{"arch": "dit", "image_size": 48, "horizontal_flip": false, "objective": "flow_matching", "num_experts": 16, "expert_mlp_ratio": 0.25, "shared_expert": false, "layers": 6, "eps": 1e-06, "epochs": 33.8, "weight_decay": 0.2}
Rows from block 3 of a small class-conditioned image flow-matching model, named by matrix and row number. Rows with one number within an expert belong to one neuron, the router's apart. Each number is 200 + 30 x the weight over its row's rms, rounded and kept within 0 to 999. All counts start at 0.
Before each expert's rows are labels from the 100 images, of 14976 (inputs lightly noised), where the router gives the expert most weight on average: "responds to" is what is common among them. Only what is clearly more common there than usual is listed. The data: abstract colour fields from 500 small random pattern networks.
# router: router (model.blocks.3.mlp.router.weight, 16x256), inputs 52-103
# gate: expert gate (model.blocks.3.mlp.gate, 16x64x256), inputs 52-103
# up: expert up (model.blocks.3.mlp.up, 16x64x256), inputs 52-103
# down: expert down (model.blocks.3.mlp.down, 16x256x64, transposed), outputs 52-103

# expert 8
responds to: smooth
router.8,195,189,262,167,206,200,219,261,148,212,206,250,208,190,214,167,199,163,166,198,202,156,200,199,178,202,212,208,236,241,168,181,224,198,212,184,211,194,185,229,219,215,212,187,158,193,203,224,208,204,207,227
gate.0,161,206,183,203,242,198,255,208,225,205,193,162,227,222,192,199,193,266,213,203,179,188,171,204,241,189,215,222,142,175,196,193,196,250,233,193,188,212,171,208,210,209,206,226,255,182,179,194,208,187,211,196
up.0,164,207,182,181,180,189,230,174,194,229,184,192,212,223,180,151,193,231,200,199,176,234,202,176,157,189,224,198,156,217,227,249,248,222,235,210,225,170,212,190,196,172,218,256,249,229,217,175,223,169,235,197
down.0,210,185,204,198,180,221,150,247,177,205,212,162,174,192,212,226,191,177,190,194,215,193,233,219,231,200,198,216,155,154,261,184,209,188,205,201,204,209,237,222,194,189,202,239,211,281,192,247,193,153,199,188
gate.1,196,202,202,183,260,199,183,213,214,158,230,112,197,185,178,222,222,182,177,202,209,204,215,170,194,213,206,205,221,198,124,254,202,215,213,193,261,331,218,210,188,233,182,214,219,180,189,214,195,208,188,223
up.1,179,207,211,202,209,207,213,158,194,192,207,120,200,197,165,199,208,203,173,207,186,222,186,199,158,213,220,210,170,224,165,284,230,238,219,194,225,288,247,169,197,214,180,213,257,247,208,168,185,225,199,196
down.1,212,195,190,203,197,215,145,215,204,173,172,175,209,207,212,172,192,172,246,153,186,177,190,236,171,212,212,196,160,241,107,169,205,213,229,208,239,180,268,208,192,189,210,238,212,209,234,181,196,185,201,126
gate.2,221,220,191,212,231,223,140,121,212,204,234,129,215,221,223,246,218,205,180,216,180,216,215,207,206,187,210,189,174,161,165,218,215,186,312,204,227,218,193,215,180,246,216,228,225,230,200,259,207,179,174,232
up.2,211,171,245,184,198,196,238,123,186,188,187,180,192,204,252,206,193,171,213,165,194,198,179,234,159,197,217,184,198,201,167,157,235,225,261,170,187,163,203,260,196,214,200,188,191,212,180,262,218,237,186,227
down.2,199,194,156,208,185,197,182,246,217,193,205,200,210,203,191,190,188,229,188,170,199,198,196,211,184,201,211,201,183,205,185,155,201,194,235,204,158,191,280,207,207,232,196,241,194,192,199,216,195,164,206,178
gate.3,204,221,160,200,205,212,167,185,221,194,186,166,194,213,176,198,216,156,173,209,176,222,211,163,302,205,218,206,208,200,232,218,186,206,221,202,178,191,220,181,178,168,209,182,231,185,210,204,171,177,197,230
up.3,209,214,180,200,182,199,201,194,192,198,197,186,203,210,250,201,211,209,250,195,202,205,181,216,166,209,206,205,181,197,228,152,206,186,176,206,226,265,197,200,201,285,209,276,206,184,214,185,196,188,198,196
down.3,196,187,215,202,200,206,223,97,188,207,182,252,198,198,249,189,195,197,229,149,202,195,217,171,210,194,223,197,211,177,184,210,191,207,195,203,165,91,213,217,199,194,192,210,192,174,153,211,200,167,199,215
gate.4,203,209,206,192,160,167,183,261,166,233,198,204,202,214,183,188,200,241,218,189,181,180,229,225,150,197,192,183,223,212,191,172,195,172,247,198,200,250,167,203,210,189,189,182,194,177,236,309,201,194,211,169
up.4,200,207,197,180,179,174,195,226,182,230,193,185,212,181,156,198,177,209,226,211,226,203,233,216,212,206,213,164,176,193,220,222,181,193,232,213,199,190,253,163,189,188,201,221,237,175,197,250,203,198,216,196
down.4,202,181,218,192,221,190,268,191,160,211,189,207,199,197,215,197,207,257,191,184,216,179,164,101,219,201,145,196,194,191,191,208,188,201,270,200,172,162,180,188,193,189,204,157,216,177,185,90,208,185,199,209
gate.5,216,204,197,220,197,177,227,196,190,212,179,176,198,211,186,256,202,200,214,222,216,180,231,203,261,193,241,173,156,159,230,227,174,218,191,197,196,254,224,184,218,247,216,167,261,209,123,194,188,185,160,246
up.5,188,186,225,218,179,218,221,208,229,219,193,217,182,230,244,192,199,184,252,190,199,196,240,186,234,178,183,205,213,234,221,222,231,208,216,196,192,208,167,227,200,223,210,162,266,226,197,245,215,194,185,254
down.5,187,219,218,196,220,184,175,220,184,176,202,214,216,192,164,210,210,199,224,174,205,215,163,199,188,189,198,199,203,212,219,290,213,171,220,192,211,139,97,152,200,211,211,209,196,210,188,210,197,168,214,156
gate.6,187,191,216,193,246,214,185,183,205,167,217,198,164,204,158,224,193,221,262,203,241,200,189,195,132,209,209,197,213,216,226,239,161,157,203,246,175,164,216,176,229,174,208,250,190,219,207,204,200,221,204,217
up.6,190,202,182,215,246,209,200,225,207,150,207,159,159,212,169,200,175,192,216,213,214,198,204,183,227,210,228,198,205,220,228,240,156,176,220,224,186,167,240,162,202,144,204,217,218,217,187,183,204,192,210,233
down.6,213,220,167,186,161,188,207,254,199,196,210,190,209,202,192,185,214,260,159,180,189,204,162,188,230,202,209,207,225,261,206,199,188,215,210,230,127,182,226,188,217,207,198,212,221,200,205,209,209,225,178,196
gate.7,185,220,206,193,274,201,218,172,192,176,235,161,198,198,124,180,216,238,203,200,229,227,243,206,120,228,185,203,154,194,203,198,206,222,222,179,158,218,192,198,180,167,158,190,197,182,203,208,201,221,207,209
up.7,197,213,210,187,184,206,204,179,224,221,197,239,203,212,292,201,214,177,218,177,207,190,167,219,215,178,174,188,211,175,216,183,224,202,167,227,219,197,146,217,205,254,234,202,201,216,206,177,216,226,207,177
down.7,198,190,238,194,218,171,186,240,182,206,206,239,189,194,106,238,194,100,183,210,225,214,165,211,158,176,208,217,199,187,207,232,195,197,185,185,239,254,216,193,206,226,180,169,142,198,201,218,192,151,195,241
gate.8,194,210,165,177,220,191,232,231,194,211,197,229,205,219,251,209,219,194,206,216,195,170,175,166,225,191,183,211,211,196,154,185,160,203,188,230,164,286,183,242,190,218,228,242,150,183,155,249,195,223,178,160
up.8,210,176,241,204,165,209,173,215,147,200,195,206,207,195,209,174,188,181,165,216,190,201,176,233,251,192,226,227,232,279,247,198,218,217,216,204,184,48,197,187,212,196,207,174,178,236,224,183,174,205,185,225
down.8,209,200,189,197,166,210,209,127,235,209,211,190,210,186,149,186,199,175,186,175,194,213,169,197,230,198,196,192,240,167,201,209,176,197,217,204,206,158,140,195,203,139,206,248,214,248,176,177,204,198,199,167
gate.9,224,216,230,189,175,187,237,278,220,191,215,216,205,200,201,197,180,238,208,208,190,160,212,219,209,216,205,183,260,222,210,150,170,172,174,217,196,201,188,216,190,240,206,237,166,189,225,216,202,237,168,183
up.9,191,188,164,206,185,216,181,191,195,185,171,217,200,212,239,213,220,140,164,206,190,220,188,190,214,179,196,219,216,194,192,226,212,233,222,188,214,198,176,223,204,233,200,169,174,229,195,207,200,197,186,211
down.9,211,205,158,185,198,188,205,216,211,252,203,163,199,195,157,220,196,219,243,182,180,194,290,172,188,199,213,198,227,224,164,160,230,209,221,190,186,202,213,228,209,152,203,202,199,200,224,219,197,193,184,227

# expert 7
responds to: mostly green
router.7,194,192,225,151,231,243,190,172,197,189,248,226,188,176,232,161,203,180,254,223,220,196,156,220,176,197,381,220,163,235,153,136,221,226,187,189,175,180,237,220,208,193,182,187,208,202,257,234,207,229,230,170
gate.0,210,208,154,206,172,208,235,233,167,197,219,183,215,211,196,216,194,254,195,240,189,178,194,182,161,200,279,189,210,172,214,153,158,199,261,226,212,261,257,211,211,194,193,183,200,171,212,222,182,239,187,271
up.0,158,212,220,225,192,191,221,172,197,244,158,182,199,186,193,189,188,175,198,182,171,231,227,137,177,206,188,219,201,235,216,216,264,204,167,141,209,182,164,147,179,215,248,234,239,174,211,193,221,164,209,167
down.0,194,201,232,195,227,210,234,140,193,204,195,221,200,201,178,188,197,246,210,234,214,196,197,165,195,200,310,186,212,186,183,171,194,189,267,213,193,166,217,175,229,204,204,186,190,232,217,211,210,230,199,88
gate.1,195,191,220,225,226,165,184,214,187,199,242,175,196,184,220,217,199,244,184,206,162,251,213,177,192,212,179,220,204,173,181,238,223,205,155,169,212,234,205,180,169,261,171,227,221,175,206,157,185,172,213,248
up.1,215,193,173,227,249,175,215,178,194,220,217,185,192,195,168,204,221,230,146,202,178,216,217,193,244,217,196,235,140,173,210,211,246,213,207,172,207,266,210,208,194,257,180,190,186,191,186,134,190,203,211,172
down.1,223,205,233,196,242,231,228,177,178,194,231,138,203,229,206,195,218,223,220,197,201,193,212,230,234,212,220,205,222,216,168,219,222,205,169,185,229,202,206,187,192,145,216,216,158,184,205,190,191,163,196,145
gate.2,209,190,177,244,208,246,184,185,290,208,208,191,208,205,212,212,203,200,209,236,213,204,185,200,197,170,298,183,184,208,137,151,209,176,141,178,222,209,265,207,181,173,188,189,176,190,202,183,200,266,185,138
up.2,182,198,214,164,224,165,213,224,132,231,225,219,187,218,185,219,227,162,174,165,163,205,196,206,218,218,148,227,198,185,291,202,196,204,274,231,163,219,130,200,208,236,203,205,216,192,216,227,206,154,183,261
down.2,192,190,211,207,225,169,148,226,215,230,195,218,182,195,184,163,188,205,161,244,208,196,189,214,207,184,294,180,223,182,120,164,227,232,140,195,208,180,211,212,184,200,184,212,224,157,195,269,209,240,215,297
gate.3,212,144,224,245,187,256,187,170,208,269,191,181,261,181,266,199,215,174,266,191,189,206,172,143,181,213,186,220,179,220,224,167,243,251,211,200,200,183,188,204,140,194,186,220,222,182,193,193,194,208,205,120
up.3,191,182,198,221,188,224,194,218,199,210,205,217,212,204,215,191,207,170,251,194,210,198,169,150,262,203,195,211,163,228,219,213,221,205,212,180,195,226,195,210,181,204,199,191,191,213,193,239,211,207,194,214
down.3,186,251,217,222,246,146,181,183,207,240,236,201,172,217,163,228,207,217,238,177,196,218,246,207,241,210,240,207,199,249,181,207,228,169,181,203,177,225,207,210,170,216,224,175,212,183,170,151,192,166,191,192
gate.4,220,196,223,215,233,205,197,220,212,263,206,225,178,198,219,200,200,177,165,203,168,190,163,206,217,180,180,156,130,204,190,229,213,191,207,230,220,198,193,174,190,197,212,242,195,225,186,208,176,209,217,193
up.4,213,175,192,210,170,227,171,170,169,231,199,249,171,214,191,167,206,231,215,205,198,212,202,193,220,169,177,164,159,213,198,188,213,173,183,164,215,207,194,171,221,187,198,231,230,272,156,162,178,190,194,230
down.4,192,211,197,210,236,183,255,265,158,207,228,253,218,197,226,210,219,196,199,190,199,210,233,198,178,179,185,187,152,185,220,239,209,177,181,182,238,196,213,193,205,247,216,237,228,242,187,228,182,167,201,187
gate.5,236,221,223,177,229,169,219,209,141,163,252,216,250,205,196,165,188,184,214,166,217,210,201,198,232,225,155,179,243,190,167,196,173,255,257,230,194,220,142,183,192,228,185,194,192,172,156,226,217,136,245,206
up.5,253,236,203,165,209,184,191,236,165,172,218,189,279,191,195,150,196,156,194,183,225,254,189,227,217,164,183,200,201,194,253,243,197,279,246,218,162,215,175,173,189,233,198,216,164,182,241,203,245,171,241,188
down.5,155,191,185,198,161,241,191,204,199,164,195,219,149,190,212,235,199,151,210,150,196,192,193,205,204,164,103,178,189,214,236,207,188,134,256,213,178,172,199,215,188,189,203,204,179,206,195,179,214,177,188,194
gate.6,194,178,206,202,216,141,190,227,248,205,183,193,211,213,151,210,201,139,231,188,227,224,205,154,256,209,185,167,211,252,228,219,215,110,175,187,195,146,179,244,201,213,193,219,168,217,170,211,213,152,216,164
up.6,244,207,156,162,199,141,196,202,186,195,202,158,239,222,222,186,203,261,218,192,235,235,180,165,192,219,204,165,173,234,233,175,230,113,240,167,181,178,192,243,202,232,178,186,196,258,221,218,200,211,183,209
down.6,178,166,198,145,208,214,229,159,164,210,229,144,145,161,221,232,208,210,196,198,205,186,217,151,198,215,125,166,180,192,170,205,212,295,177,181,168,216,186,197,208,199,244,210,199,221,204,176,206,192,217,193
gate.7,195,211,188,203,226,199,189,243,191,180,180,169,225,203,198,199,197,182,188,216,222,186,169,216,207,204,255,196,176,185,235,206,162,209,255,236,213,216,241,202,197,217,182,188,252,193,198,344,177,238,210,219
up.7,203,179,221,184,193,198,171,180,178,228,176,240,227,206,208,176,198,219,184,184,203,217,243,148,179,219,105,198,199,236,185,225,260,172,216,163,196,202,157,157,232,177,224,207,184,221,193,160,209,136,220,214
down.7,191,199,154,217,214,214,201,173,214,191,188,166,215,186,193,162,182,208,219,218,204,176,180,167,186,182,221,233,196,163,220,201,173,181,194,269,203,182,209,164,181,190,208,205,158,194,183,110,197,254,202,191
gate.8,233,168,173,181,194,200,159,152,262,217,209,164,223,198,166,167,192,180,220,201,201,188,211,224,237,209,187,214,154,197,199,226,205,178,227,221,211,215,195,212,182,178,209,140,218,236,148,172,241,194,191,214
up.8,252,186,195,204,119,178,213,147,292,205,218,173,199,213,194,158,191,225,257,208,186,183,176,226,254,209,206,235,192,198,193,228,203,178,246,196,187,167,215,198,180,185,199,178,220,242,212,197,224,230,197,227
down.8,174,216,223,206,200,208,226,185,196,213,189,215,200,182,195,212,189,209,219,180,211,205,193,192,185,192,220,185,229,191,216,197,191,209,210,200,180,199,208,194,201,207,194,164,221,211,238,170,207,188,205,166
gate.9,201,144,211,237,204,162,214,204,198,167,220,212,130,197,189,229,178,214,228,196,206,172,221,271,190,148,140,175,220,143,223,192,146,200,250,265,206,213,185,220,209,190,224,195,227,233,191,194,198,140,208,221
up.9,197,246,199,159,174,209,256,196,218,216,148,195,267,180,209,173,190,198,187,208,209,201,242,144,187,235,167,191,212,270,172,268,250,156,169,131,134,119,227,165,167,202,212,225,188,180,223,151,228,211,203,211
down.9,207,198,211,178,221,206,201,184,203,219,204,167,182,215,187,215,200,216,186,238,199,188,221,227,230,209,345,199,263,225,163,224,206,215,136,191,168,235,192,212,194,162,206,178,199,178,206,272,200,263,196,197

# expert 9
responds to: smooth; mostly green
router.9,208,202,261,204,229,196,248,277,179,198,175,198,199,197,209,206,208,201,150,184,197,178,242,204,201,202,146,190,207,165,191,168,183,191,219,206,150,163,190,199,201,200,193,157,162,238,206,196,203,168,199,260
gate.0,164,214,191,216,219,265,152,148,190,137,161,242,182,197,229,181,202,175,184,197,238,204,204,202,198,191,207,211,262,248,204,200,232,227,186,210,214,233,199,179,209,232,184,181,226,189,177,166,200,207,235,147
up.0,218,198,185,245,159,166,223,288,210,242,204,207,227,220,186,233,207,211,220,201,179,215,208,194,215,213,215,185,176,187,206,154,196,199,168,205,205,178,209,203,198,142,196,156,203,204,171,283,180,178,177,260
down.0,154,235,196,199,298,250,159,207,262,239,226,226,206,212,186,146,205,181,192,178,209,214,171,213,208,220,214,175,236,206,206,227,187,226,185,178,165,204,194,166,193,199,202,192,212,183,217,146,192,173,236,178
gate.1,184,192,201,210,174,188,193,224,223,218,173,226,225,209,242,234,187,189,192,296,196,211,237,189,234,214,199,188,208,157,174,221,199,219,242,228,207,101,192,200,191,235,186,167,208,156,193,200,179,150,192,191
up.1,203,219,213,209,186,214,175,206,193,191,195,187,199,188,208,205,209,245,211,138,180,206,160,134,206,178,230,197,262,221,162,218,199,186,170,188,159,247,247,194,203,227,206,258,238,187,221,201,203,230,179,217
down.1,188,206,231,199,190,180,227,178,236,234,191,254,191,197,122,229,191,82,243,282,225,205,162,185,202,194,172,219,202,182,153,186,215,196,230,185,154,260,180,217,195,173,192,146,212,201,188,224,189,143,209,155
gate.2,190,216,165,227,194,213,218,129,218,200,186,200,204,209,193,198,198,245,198,189,193,196,220,184,228,208,229,227,147,195,206,187,209,196,184,208,151,256,192,214,195,246,205,181,260,215,160,161,198,200,205,249
up.2,181,213,159,180,216,196,189,165,217,191,180,201,207,189,156,169,173,217,206,209,207,217,232,163,248,187,235,176,196,209,269,242,198,222,206,198,165,226,218,207,213,219,204,192,253,204,169,163,223,192,229,228
down.2,202,219,233,203,196,200,198,214,216,207,205,198,185,202,204,218,213,224,178,209,197,193,239,257,158,195,201,243,169,207,219,267,218,191,134,213,175,191,195,206,192,175,206,244,174,223,163,325,197,213,206,208
gate.3,188,164,243,200,215,211,244,196,232,201,248,230,149,182,170,195,196,115,220,190,201,187,197,162,218,205,217,208,215,173,248,217,197,269,184,166,222,214,197,182,227,221,198,249,196,163,167,188,221,144,198,184
up.3,189,182,200,187,183,207,226,215,199,187,226,227,138,172,195,193,181,159,259,196,203,197,192,195,256,193,196,183,210,174,214,205,201,245,172,176,161,164,184,210,226,186,210,158,208,160,168,246,227,182,226,177
down.3,189,217,232,207,195,186,169,171,209,193,208,260,232,205,192,222,207,215,155,180,205,211,226,232,185,197,192,206,181,190,162,179,202,139,184,185,153,211,211,208,202,188,204,202,207,202,160,213,201,191,188,237
gate.4,235,211,137,190,238,170,155,220,235,231,202,143,203,208,197,212,190,228,195,207,213,212,98,164,182,214,216,184,178,211,209,217,217,197,171,190,202,249,219,161,168,232,184,205,200,164,188,196,227,177,189,170
up.4,166,214,210,213,232,237,184,180,238,206,183,145,206,191,216,196,186,204,232,191,231,175,152,165,161,200,213,222,250,169,221,235,189,202,209,209,200,162,167,199,192,206,203,208,240,222,206,164,179,212,179,221
down.4,209,194,202,186,221,176,260,190,207,210,197,142,204,216,179,189,202,204,136,218,191,208,261,230,206,206,200,199,222,214,177,194,204,176,216,195,125,101,218,188,192,153,197,235,193,167,187,182,206,211,215,253
gate.5,204,224,204,205,184,202,206,167,251,231,179,179,206,185,200,214,191,225,175,213,206,213,151,213,198,204,192,229,161,163,146,220,196,195,200,175,189,154,194,169,200,234,210,193,231,200,212,166,201,141,187,144
up.5,189,169,187,208,237,197,217,219,188,199,189,233,201,214,214,219,226,167,214,190,202,231,182,208,240,200,202,189,203,244,241,162,226,191,193,191,170,214,174,253,214,226,228,183,132,203,245,213,226,250,205,194
down.5,193,222,197,198,206,181,189,192,184,179,179,250,202,196,259,204,208,174,207,195,203,208,144,196,224,212,206,187,191,265,204,176,209,212,219,206,182,73,199,180,198,204,205,205,236,165,222,201,205,172,199,175
gate.6,194,218,202,189,274,149,143,220,202,175,223,215,184,191,129,176,219,259,211,203,199,218,245,195,207,183,232,225,209,227,221,199,205,149,209,190,181,217,202,159,251,173,196,227,195,240,167,182,215,117,195,241
up.6,224,207,209,180,242,173,187,167,187,182,238,207,172,187,155,183,230,249,214,179,203,220,201,172,147,187,190,238,223,221,260,159,210,170,192,172,187,223,176,194,226,145,196,223,193,233,210,213,192,184,208,230
down.6,198,178,196,179,231,233,210,175,200,172,211,213,219,201,244,212,211,277,194,190,199,197,165,184,208,202,190,215,183,183,164,233,187,236,189,207,200,202,196,218,227,229,208,188,182,213,219,225,182,221,211,201
gate.7,209,219,202,222,197,180,250,214,192,200,213,175,196,195,168,210,173,186,201,228,176,206,139,186,183,203,212,218,240,208,183,248,185,212,212,188,214,247,311,186,212,143,220,228,207,204,178,264,224,133,172,181
up.7,218,199,216,187,202,170,167,199,115,210,188,138,201,191,191,180,168,208,148,182,190,204,114,200,139,203,201,189,195,185,260,175,233,224,184,228,213,136,155,189,183,263,204,203,194,215,257,204,199,166,247,218
down.7,209,191,169,207,192,218,216,208,274,203,192,171,214,191,157,189,196,219,210,186,181,211,130,155,222,197,201,200,151,213,223,172,192,187,190,195,224,210,186,191,218,218,186,273,200,203,255,211,194,228,203,197
gate.8,176,203,240,184,194,195,210,149,197,207,188,176,175,194,209,204,224,242,205,179,203,209,194,164,206,223,169,204,227,221,248,217,218,189,194,238,150,216,170,196,224,269,205,249,164,192,241,128,185,220,212,147
up.8,211,221,179,234,195,201,217,250,193,210,212,151,214,197,186,179,221,127,248,202,160,224,245,225,195,184,187,208,196,164,252,165,226,221,213,160,239,114,211,235,177,158,229,208,217,177,204,275,188,241,212,267
down.8,196,197,217,208,242,195,198,170,222,215,209,274,192,210,219,211,186,188,243,204,221,196,269,191,233,200,190,187,233,146,173,243,209,195,172,184,268,230,193,206,180,236,197,197,225,211,185,184,199,161,200,200
gate.9,206,218,161,217,206,197,222,221,269,186,181,163,206,198,194,200,183,198,155,237,205,205,208,194,196,205,263,156,171,241,233,224,194,170,132,198,224,211,258,221,183,143,191,197,163,182,222,254,178,270,181,186
up.9,194,226,177,222,227,205,187,237,169,174,200,199,220,203,253,187,226,229,211,185,199,214,179,233,238,183,141,194,235,189,208,222,194,190,168,204,200,184,157,204,188,192,193,199,187,179,144,218,187,156,203,172
down.9,199,221,229,199,215,218,178,165,191,183,210,161,178,192,243,209,213,242,219,237,206,203,181,195,184,198,274,195,111,211,237,266,178,200,193,180,223,174,200,185,187,231,218,177,220,184,219,198,192,237,210,244

# expert 5
responds to: smooth
router.5,179,215,172,209,231,207,183,180,211,185,155,243,200,204,194,232,213,174,215,189,224,209,199,207,172,223,179,189,211,187,174,156,163,189,199,221,194,248,160,201,185,198,177,232,189,175,189,219,183,191,201,144
gate.0,174,191,217,205,237,207,200,149,222,191,190,225,206,200,194,200,192,261,163,210,195,207,190,155,175,220,215,216,233,212,189,181,196,199,234,177,245,207,198,192,192,188,187,182,124,199,237,259,211,208,208,133
up.0,240,212,192,195,194,194,190,203,212,168,239,177,216,204,169,207,224,166,212,198,216,182,181,188,229,218,183,196,200,189,160,181,167,162,170,161,165,160,154,236,229,214,205,214,218,162,138,208,188,183,181,253
down.0,196,207,225,188,195,203,241,245,211,223,200,200,190,202,188,215,186,166,182,164,210,210,197,148,176,188,177,201,208,206,181,177,170,218,139,213,185,235,203,218,215,220,194,200,188,215,163,257,189,182,205,164
gate.1,185,231,162,241,190,186,221,205,197,227,186,182,253,188,169,199,181,186,237,244,176,229,191,149,218,214,318,181,206,263,211,229,210,215,171,187,228,199,277,165,188,217,167,201,177,210,194,165,221,255,191,165
up.1,210,178,198,201,203,204,247,200,281,168,220,200,135,201,197,202,207,272,166,188,231,190,241,178,186,186,173,192,242,177,175,190,148,193,215,211,171,197,181,225,240,165,213,189,161,208,225,163,180,186,228,232
down.1,217,172,190,192,183,202,197,162,201,222,185,209,161,200,216,201,173,178,187,233,240,165,234,241,223,215,300,191,194,222,253,221,220,203,178,195,219,211,201,221,203,214,217,192,135,196,191,257,216,231,204,225
gate.2,184,186,236,229,189,159,177,194,227,174,186,189,176,193,223,219,202,210,202,225,204,189,178,229,215,203,223,218,154,186,210,181,222,144,163,214,258,232,188,211,223,198,169,201,169,191,186,202,196,205,176,229
up.2,189,188,220,174,148,215,220,229,185,211,156,204,221,227,178,199,218,164,175,211,169,220,220,176,244,184,214,184,228,226,174,250,201,217,186,173,162,148,231,182,204,235,203,209,180,223,224,186,191,214,197,179
down.2,196,193,240,198,213,202,208,205,195,252,165,234,167,194,188,201,209,142,215,184,195,199,213,236,189,217,218,189,221,247,190,142,180,168,202,173,155,219,191,221,181,202,200,154,228,184,232,226,202,206,186,196
gate.3,187,208,234,185,182,209,243,187,167,185,256,218,200,197,161,173,167,191,159,211,186,212,245,188,160,202,227,242,151,195,226,227,208,153,239,185,207,145,250,202,181,244,213,171,209,211,239,255,186,194,209,215
up.3,230,184,185,227,185,192,216,231,236,201,216,218,217,192,229,218,223,263,202,190,180,215,235,140,205,194,212,216,146,191,253,270,237,199,160,210,169,213,211,176,196,213,183,297,230,206,188,93,214,235,172,194
down.3,208,206,218,198,232,189,197,139,232,231,217,204,206,197,276,222,201,211,150,220,210,213,234,237,204,207,213,189,245,273,179,206,191,213,119,166,180,164,220,175,174,182,214,174,216,199,200,283,200,178,176,161
gate.4,219,185,175,179,205,176,156,209,212,197,196,225,218,196,211,232,199,190,228,182,209,220,201,146,226,239,171,151,188,181,163,153,171,223,192,236,211,190,139,230,200,206,203,202,200,170,140,241,206,177,193,174
up.4,181,209,224,186,238,201,196,245,195,167,204,165,220,203,214,226,222,246,270,205,209,181,218,135,241,183,189,196,180,211,193,253,182,175,183,230,209,247,195,197,158,261,188,185,142,180,226,126,194,187,203,133
down.4,194,198,225,196,199,210,219,271,201,249,190,247,201,197,202,188,191,228,246,202,227,190,230,185,230,192,186,188,190,170,239,285,204,190,273,203,227,241,221,190,199,175,192,220,187,187,187,118,211,181,207,201
gate.5,195,226,228,212,193,133,171,194,142,220,171,188,214,207,191,236,207,187,223,199,218,186,233,94,122,185,220,193,236,194,233,214,186,250,207,200,223,236,185,225,175,164,233,159,261,144,181,142,207,188,195,167
up.5,201,234,229,229,209,156,173,166,148,207,172,211,195,213,228,263,212,186,218,183,212,221,199,162,181,192,197,173,215,184,214,137,159,240,185,243,179,196,181,218,156,157,232,160,227,122,215,164,204,198,207,157
down.5,186,196,223,179,243,193,176,225,204,197,185,220,182,204,176,175,219,125,206,196,194,194,265,163,256,193,198,213,219,196,212,203,204,169,204,192,236,209,204,188,187,253,188,200,139,164,160,211,196,203,210,203
gate.6,255,181,217,199,256,226,189,179,198,173,232,214,173,187,216,205,270,218,195,188,150,215,221,211,111,180,170,205,202,151,179,156,232,228,175,235,216,223,140,262,194,228,168,196,175,190,225,160,187,173,181,177
up.6,197,211,177,246,193,233,160,236,224,179,182,188,193,183,192,237,186,165,295,199,198,205,202,223,210,199,214,229,281,239,228,191,203,178,188,160,231,182,204,223,207,166,213,226,179,210,258,216,195,227,167,195
down.6,194,205,211,209,214,225,184,270,180,153,177,215,213,203,343,217,203,204,246,202,195,185,110,173,172,200,208,196,162,190,205,157,200,229,210,224,201,159,162,174,203,232,217,166,231,185,148,230,198,169,185,129
gate.7,182,187,146,218,188,215,210,181,182,178,180,231,215,221,187,204,227,266,213,221,183,160,158,189,203,168,228,210,192,230,211,183,175,222,195,205,172,234,184,238,189,155,233,199,195,216,218,255,219,194,184,141
up.7,221,166,187,202,167,181,255,187,211,267,194,180,188,220,204,183,186,178,189,172,165,183,218,204,181,183,226,175,200,263,261,183,220,218,179,194,240,217,229,195,208,133,186,153,188,258,307,230,206,172,257,208
down.7,178,217,192,209,189,202,201,183,193,219,218,182,214,195,199,204,194,197,198,189,225,217,222,189,201,185,182,187,205,246,146,198,195,172,182,197,221,197,187,165,189,187,206,151,175,222,191,183,196,181,193,189
gate.8,213,211,186,243,190,247,157,127,200,166,197,126,223,191,238,238,211,132,249,210,211,213,165,119,187,191,218,228,201,177,209,209,213,213,284,230,281,160,225,226,186,169,236,213,224,230,166,171,202,204,146,220
up.8,177,196,224,208,168,241,215,169,217,183,232,172,213,194,229,219,167,165,242,209,229,163,188,182,188,190,239,198,173,217,200,256,232,216,259,219,238,180,281,200,183,225,240,219,224,232,253,194,218,200,181,226
down.8,188,216,154,202,165,148,99,263,203,184,233,150,203,202,151,209,187,169,221,191,208,237,310,247,222,188,199,198,260,245,205,185,212,189,286,207,264,255,262,160,214,201,188,185,207,227,154,194,195,181,209,224
gate.9,183,253,186,238,176,180,181,205,213,224,155,235,212,222,197,243,200,250,207,338,185,220,263,179,229,235,180,195,195,161,195,242,143,205,244,176,219,110,178,195,185,224,207,199,187,168,197,177,192,143,180,154
up.9,162,231,182,230,223,206,184,216,213,235,167,169,201,234,175,218,241,260,226,235,233,204,237,209,245,270,184,176,223,187,204,224,143,204,231,182,211,175,176,183,169,261,187,224,248,165,184,206,179,146,217,192
down.9,171,257,171,196,191,202,176,210,210,174,204,146,195,218,240,216,208,170,171,110,206,197,200,216,213,161,229,199,198,214,226,231,265,187,170,262,221,148,239,188,226,221,229,233,224,242,227,162,198,219,199,181